From a checkpoint of a small model that answers yes/no questions on an image's attributes.
Model: 20M parameters, fusion encoder width 320, fusion encoder activation gelu.
Training: normuon at rate 0.011, 11600 steps.
Rows from block 5 of the image encoder of a small model that answers yes/no questions on an image's attributes, named by matrix and row number. Rows with one number belong to one channel. Each number is 500 + 25 x the weight over its row's rms, rounded and kept within 0 to 999. All counts start at 0. Numbers have three digits each. After the name is the row's rms in percent of the matrix's.
After each channel's rows are labels from the 100 images, of 14976, where the channel reaches its highest value: "strongest on" is what is common among them. Only what is clearly more common there than usual is listed. The data: coloured fractals of 300 iterated function systems on busy backdrops. In brackets: how many of the 100, against the usual share in percent.
# convs0: first 3x3 conv (encoder.blocks.5.convs.0.weight, 288x288x3x3, each kernel summed), inputs 192-287
# convs1: second 3x3 conv (encoder.blocks.5.convs.1.weight, 288x288x3x3, transposed, each kernel summed), outputs 192-287

convs0.74 078:521490515476541498485471455455511514512470498533451492506485491524452505473488510524473462501475501492510508510544517477480469447453517492501488518469438488472556460460518537508470502499467484497476532494471468514479510528480511496517514519528498518503491496522459504499486510538481438505
convs1.74 085:472530454483497479461520531498460521522468544468492516552447523505421482504504494487474495524492502535483472483459529467493482488538515539498492478538480493485498516536504469500514491508467510508560463483438507494537538524507503479491488528448492519487482496445478483495496463538546519484
strongest on: white (40 vs 8.4)

convs0.247 100:546496471487505510500483496509534511497463447511495540475498495535479481480459505457480465477498492562495479479525495524475493480479490497542496478544513511499527519522517474455512478526493539499528511462488496501491520448460462513482501520478472449488522514489483527498480468488482444520
convs1.247 094:486501538466527500506460517470458538514468511526505527466534475500495495474507540513465488532521477523514450481500438504513472510514501522504512521526504479483474529500484530443491493473488500506472476535513499487481502490505465518495478502507507479478480482459501492505464519513545494485
strongest on: brown (77 vs 8.3)

convs0.134 093:486469526481496487479484516503512480472501510488493565482495514500521496509537477514488517505591503498497510479509503555493502482479512494450532488519520454460490499531505524474549521489498471503488470534564504525508476512483454524484491512509516540504476498476495514483483434495496488505
convs1.134 094:502496500490527518483520484507482488496511523483477499531514495469481516528502471484453450442530500519460490488515523470523489529486478557467572536518502519496468510473480510539486521513478515479498524523563516478546486486502516512511532509474492475484496459509509499494464479463492484455
strongest on: sparse (84 vs 29.8); blue (34 vs 8.3); colour: yellow (27 vs 8.2)

convs0.211 075:483489522501435502483532483465491457466495498512458536500524494462481557497500502517484543481498507523502500532507487497503510501478515513481554524506472497463493529478494532470499521444501456511513509525522468501478483487513467497501523472521494534492482492484489464484554495450487503506
convs1.211 091:530487516524561488539461485539525460535495482550511498484511465519494504493490507477469505470467536491455508462480500491522507475486529473514465485495571511500486510498524500493518497517522495528480515487461471526461521519523502501495502511514483465516498539530469532522536502472550477453
strongest on: black (63 vs 8.5)

convs0.252 084:495485503446519502482528477492500445473521522494515508492471488468502507502469545514480502479511474512521504474542530468486510511488473478518481472551487472483478523446491494509503498480514491522565494533489531526491513522493505524516513503471472495468534486490513522473519480444483509436
convs1.252 102:506504502508510470496515505516494475525514501492470502491510518547515522478472496491448479498489518550521468451518469485517518481444523497482497538494531536442524509501513506517480512479482516521458490472508481495529495489519486486481527501490533563475499430478493505459490428506531509490
strongest on: yellow (45 vs 8.2)

convs0.41 093:507515448525493511534491520413481460483472447527497502449505504487535486499508477510509465529480518464502482501508477492487463461485485468526445461483498508483498529529479470476513510492501472472503504527493482492488514475489494521532510520483464486490501494485510492524483536444501450461
convs1.41 090:513457504481503489510477484531502441506498542471484454525487496504520518507525535514502513477475505511456542497496489523498491494512497520520524492478514499505571528528512516457451489540489574488497479486463485504489525496461500517517538478507536517464507497497452477420526498469488500471
strongest on: brown (35 vs 8.3); yellow (29 vs 8.2)

convs0.193 075:520504458460510524463476470491489478488480452530491515482512523474514493484458507491451459466557492509517488480501484491464477533489533505496513472521475525493497509516518455496511504478436489490512514496435480499541481501464512531455511503539487482465474505485520525474489469504515494489
convs1.193 079:525476516503465469495499502498512429513505467508507475475455496531499475511489536489470449488543518474517521496477551516486539481528465511523439553513551482472486502512493501503504531485506513469476470469454507502512510501533499488513470487457531524475495470500458477454506511527530506470
strongest on: white (70 vs 8.4)

convs0.163 123:501520498514483420523516533428503489497463488493490476500504517466539525507455530506531508534481523536537464512487488533480505464512499515537539488507506520500524503529460506460513502475522514468540458521474509475546505459507513529532544460498525492517468501480460491483516514517529459458
convs1.163 093:533463478496490534526499496494485471477479495511501486490506536501634489501521490491534480515512532473490500475495500501451502514454483485476508484509613497500507516483484508494500490497513519481504506515473468494471474485539478560495488506510497544492490472455517500469524489543493491483
strongest on: sparse (95 vs 29.8); white (29 vs 8.4); colour: yellow (26 vs 8.2)

convs0.176 097:494500473540485484474499527456510514461447460505500470451496484457463492477472488514477521514520457487484507490489533465503511471475505481467511522520522512528474514500465448497490500495528492452581485524553498489510484494514516489530494477499539499510467450481515470529525530463474489443
convs1.176 084:480490485499521518443470474495522510509495517491503498501533517510535486501544515494483453504523489509486466459508517487510468514487491469514477489505578524529501481488480471503498494510537497499480498543492544460462482507467457513477494538426484516519518524476494504450507491512534481491
strongest on: sparse (68 vs 29.8); orange (46 vs 8.4)

convs0.244 085:470481433521528488540482490519445463522451502489470521464522528492497510481469511475438514494506464512512495431552520493501503503490531514541497529512498482503500483497491525496485493492489481530461527493493512511488488476510502490489459484500498504462498512517479532499433513492518472510
convs1.244 087:514503537459523489508473480538502501482510506523484514523457513512491509534517510504479529480556483520493515490526519494527466499495536534517449516498526517471503492501509554468494496485508501519494471472440499514520512502493506485471534517480513475467450494495506475482429496461501505523
strongest on: yellow (75 vs 8.2)

convs0.189 102:491478487487497504472514488477486520474502533469508534495492513482515536496493493497487490489484548480465479496523502575487476473486482506484493500514495526497488492499490518458475464485466482514501452516505524484507518470481505519478510496488508522512506499474464466467449503437486452511
convs1.189 086:487502486486497509510481514499485437482491513506525521514523507465496520505497476505504505466507532495531488487497474549496534515496504508526559481538537488507488500479484518513508495531498481488527514480513502523479474453517501535483506503501517509511521480457525497500461474501538545467
strongest on: sparse (90 vs 29.8); orange (39 vs 8.4); colour: red (32 vs 8.3)

convs0.184 072:501518497483502499474510534472501450498502537546441487511492509478515508463514506518547544532453506517551517499518508498510477492517476513487538464526487500482522549488487513469514510489534506490536519507471516547498494475470483513513522485483457503473488480479473492483523462477518452482
convs1.184 085:530479495505491471505501496482496515528462474508492507485463475523562511497481494487478490525445506467460478461474458478438494479517488510462480522516516499529490509511497510483507527523488496525497514493494498499461520474500481491491451535453571487503497480497465504486509503481514515515
strongest on: brown (61 vs 8.3)

convs0.168 105:489499514465496499452530488539481547468471513523503505457507473494480465482527496477550525503470528500516449504501446529472486460517491490507494552493501494507457494515527499460482499472450511498506479410500525495497512496463495477493489481506502497527505490482483494452517471553509508470
convs1.168 089:471518518514525478477485474508495489493462477501512527489521498488540484472504514494500553478484473470516499448474451492498486502486518533490507495500539511500491526503469521507511459513485468505456523527522508500480492494462507486458499460522503521494502487478471488533476562533524533489
strongest on: brown (46 vs 8.3); orange (30 vs 8.4)

convs0.130 093:490497436459497504489470458519506539503472498458472507502480498515488483528507460488518495444511463479484488485537501514504500493501500507456486509489491514502483524417535497508483475508483498494495505520494495506488473514478467550501543504513458500535490511488536476482495510516437529476
convs1.130 092:497505465497518493463494477516504543512486491503487514524436454507436501496489507478516503478490551507508507493527525464505496472461528526506493489462538478473496456495507485517481512484492467485509504452504518504525481493509515434499468512487507487484464485514498479525532505466497486536
strongest on: yellow (63 vs 8.2); green (36 vs 8.3)

convs0.174 085:509528488475479489482545502461482533496455497524471561466505493459522477484478490500515483487469524506542478503522482500517490473500536490484469447485508494498523505559521496443473504503489509495464479529483465471513500522522489510523493469507476441553465503541468472503544504483496453502
convs1.174 088:483488537502541499513487505528508460548474450490527509453482459525533479527473541508470522533497469525513475497510467477492456491550505485514478501495517487470494489511477504468496461482511503510529500508469532538511531513481476508502535485483496500506483512453494495501521485503565520459
strongest on: brown (84 vs 8.3)

convs0.47 088:505462490476503510463438510529484534483478495495489476467486520515472451495486541465465523477570430509499480458538489501472518518488498504510518514467451494478478512518499487466511509493509494545516492543514496507542457492492488510460477490478515497499501507509507509444457465492468503492
convs1.47 095:520527498528509467492498493508503466553488472508510506510473511510493510527472508502475506479574440502482483454492536511522510494476536489501504506547509502521527512499522521501476460519490509496515497545508505506481518460498514457489523501474500510453484490483464448501464506480499499509
strongest on: yellow (56 vs 8.2)

convs0.225 087:477489498466491513490477506520483528513470476485543531468476499520505514503502530522474516523525506497517492515505491487495515503489509500518500472539506477457455512546502487467467505471477484515564479502536506482448515492446485533508487542489466510501493497496510495447460477473537442497
convs1.225 092:451491473505475516525471502493497489458489491511451521558475499479544497495519476451506481443482524445461510441498472484466512504511510526521557508517477462486468554540502493546517480486500488500493492513531501551479476494514507485486493473465539509438523488453449495486515490511507505516
strongest on: yellow (52 vs 8.2); white (36 vs 8.4)

convs0.129 108:528529503504498497511450439454465468517528474514439485480484504523499495507520498477497493503507517507494498492523439539524467482476535487489466493491511464505540451498489493487512484492445457470444499488457495482493520478486490472470516510485452428467509512463500507503480481540490443493
convs1.129 093:444505496492521494567509497495474534489522543496465485451498522523486512501476501516525534550513519523518509532472531512520495517473511514515500491467449516487470460514506526473489478514488492525461460505475540505463493479492490456510538486495499477469502480499494482508525514548530539498
strongest on: yellow (82 vs 8.2); sparse (69 vs 29.8)

convs0.159 116:481499511493457491492515523564517527470525488512484523519525485470534481517518457512477486456529535480498481526485500444476434528514490489481477507500522493501526484482493531517483527494490495502497504459520464496503494475450503473465479443479497517500454486453499462446508501483459534495
convs1.159 095:537523460535441534513518514489509514470533511512482508499507515490549506489487519496527504525531542505520491507519535498463441487481483487501478522449544503479477526485535526497465501504527491449500511510510513508518511489472522443493490492458520462493509507459531505490546489497499478490
strongest on: yellow (82 vs 8.2); sparse (82 vs 29.8)

convs0.10 168:511440512488516497468548482557502506539542494471494519510487516483519486497510497498477513468513487499494519511500474500515487525463530469480479505517508498464434531476450454430484485495483511486467499488480524473474525527497488535507494493507494497514484494514474509491489474533500501489
convs1.10 128:484509499474495467504503493503506479503507476495490486506543502508510474482494504489489499533462511484482479526484483457520515478497511502496471487535522487525488507514475468502478472519495485494498501520445551526481475504520479533480521490517515484506482509510524486488527510487508481509
strongest on: black (89 vs 8.5)

convs0.4 124:462499461517473469483473491504481479474470522488492484513500514495482518502454511467506503493469492454510475480490438575465509483454450459562486513497482521533513466486509513508488492510496521518490483513470503513476503491503506538522448488526504472463467485482492472474474483503493489484
convs1.4 114:494525468512526508499468495497500513507509523515524481515505497506491496519488560518460518517555505483508492517480485530496505503535476500561516514503515498481548516490541484523466458537493501479485547519548521469463492511519512521544505478490504511527469531541498493531452557525508532503
strongest on: white (100 vs 8.4)

convs0.264 078:533482531509480511524519489468472505523554493509543545503487469485487530494514487509458509485539497503544494523507528543503503494534533521455527470518533497496529496503463526451539509499475511473506485497519476508541503497515460496419479490468509480488481493480498500500516490541464499508
convs1.264 092:510477506520533476503499492524524450494465497541524470505515495503492490518477497502475495509568525544471524491449550484492554519514536485476455484525552504491497501489543546486498516501499534520511498464445457488503501464522501497528477539518527474465489509510492532496471473512516543513
strongest on: black (30 vs 8.5)

convs0.149 083:503510510466527511452438480500466493473509522480546513501474484505497485485511485483481444530498512512456485517495455475484461499497472509483485525493503490498524500497499485494522505491457506454475494452493531541500509477485452520436471528465475504447531501461495492459456445455493485499
convs1.149 074:498473522505515475508506493478502463488495498543555483509453479507548484488523460498529490458431510466464500493454511482489489506490505524533500513531446546529483523521483509510516491500488499529505486494492485476475494468477500539496464463507519480486472460514512489513476481491481522513
strongest on: brown (32 vs 8.3); grey (30 vs 8.5)

convs0.192 090:485491421487495474517473458491504471522485498513496509438499492508472487500487506501507498508512459490503503495484472467506488495463515502534493476452487472497514472515492488463548508466481502488523476486513491494520516453515467493499455505525476476477494509538504515492499492522452476498
convs1.192 086:552480487509476466547488536470476498462526526487490451529520531493522544476504498480507491456518496474493489518509453516489492498479462509486515525553458526489461500479518540501509499487517488470474480517497555519483476525459521475478491510496483491497506506466464476514511503515502517516
strongest on: sparse (75 vs 29.8); orange (57 vs 8.4); colour: red (41 vs 8.3)

convs0.13 104:536500496514517478509542515503506540475460518473474482510545471501495510517502512494501490496467511470484538541461533525496489502517486490490524498479485499507545490473484546519511477451511517499502503517548524491503487515504501533523523505517504501536547543539500540520533526503503512503
convs1.13 105:532585498511526557498508497500520431514528520491496521498480493515513527520515479509488487510462516491520510502533489470487490540458503487485495506521504521503484477487490491492536495518529510502507505525488476541484500490478472483485503508494511514454555508501511510481517471482520495501
strongest on: white (90 vs 8.4)

convs0.40 100:492481510501503476527466539486500487513523474527495532493534503473487511498507498509491493495507522461498469482533499507536466501495512479497487479550516530507468501507475500464497513498508514545505487509499540465499524475511480552483491474462478483500467513495506531512488477509521475482
convs1.40 095:467508467485473504464502482512486513507538543467490505517539433504484478540483498519485472489482500492497513533474529517505475431506504498463489514510530482495507525511495519457509479466490508509516473503533483485554486492497472523455498470477514458463495477476430527517504493458485452486
strongest on: black (67 vs 8.5); white (27 vs 8.4)

convs0.5 128:526523497483485517469450470482533520504482508480495518509478487485491443427510528491536533488476533473562486508500513405493451474503499497518484516492542457528510483490481480500502477504512495463494511483489493519530531512462463453483435518469538493491506520489511516485473482530518464507
convs1.5 118:525482515491504509460537498491506526487461499509495501520521408496505481481482485534504493538533471517509507513492490488494500513516501530495530488474563504517501471484486520501509483491517476512507475519503495502531503495467484509480505486515499519474542488492490472486454511512501515513
strongest on: brown (100 vs 8.3)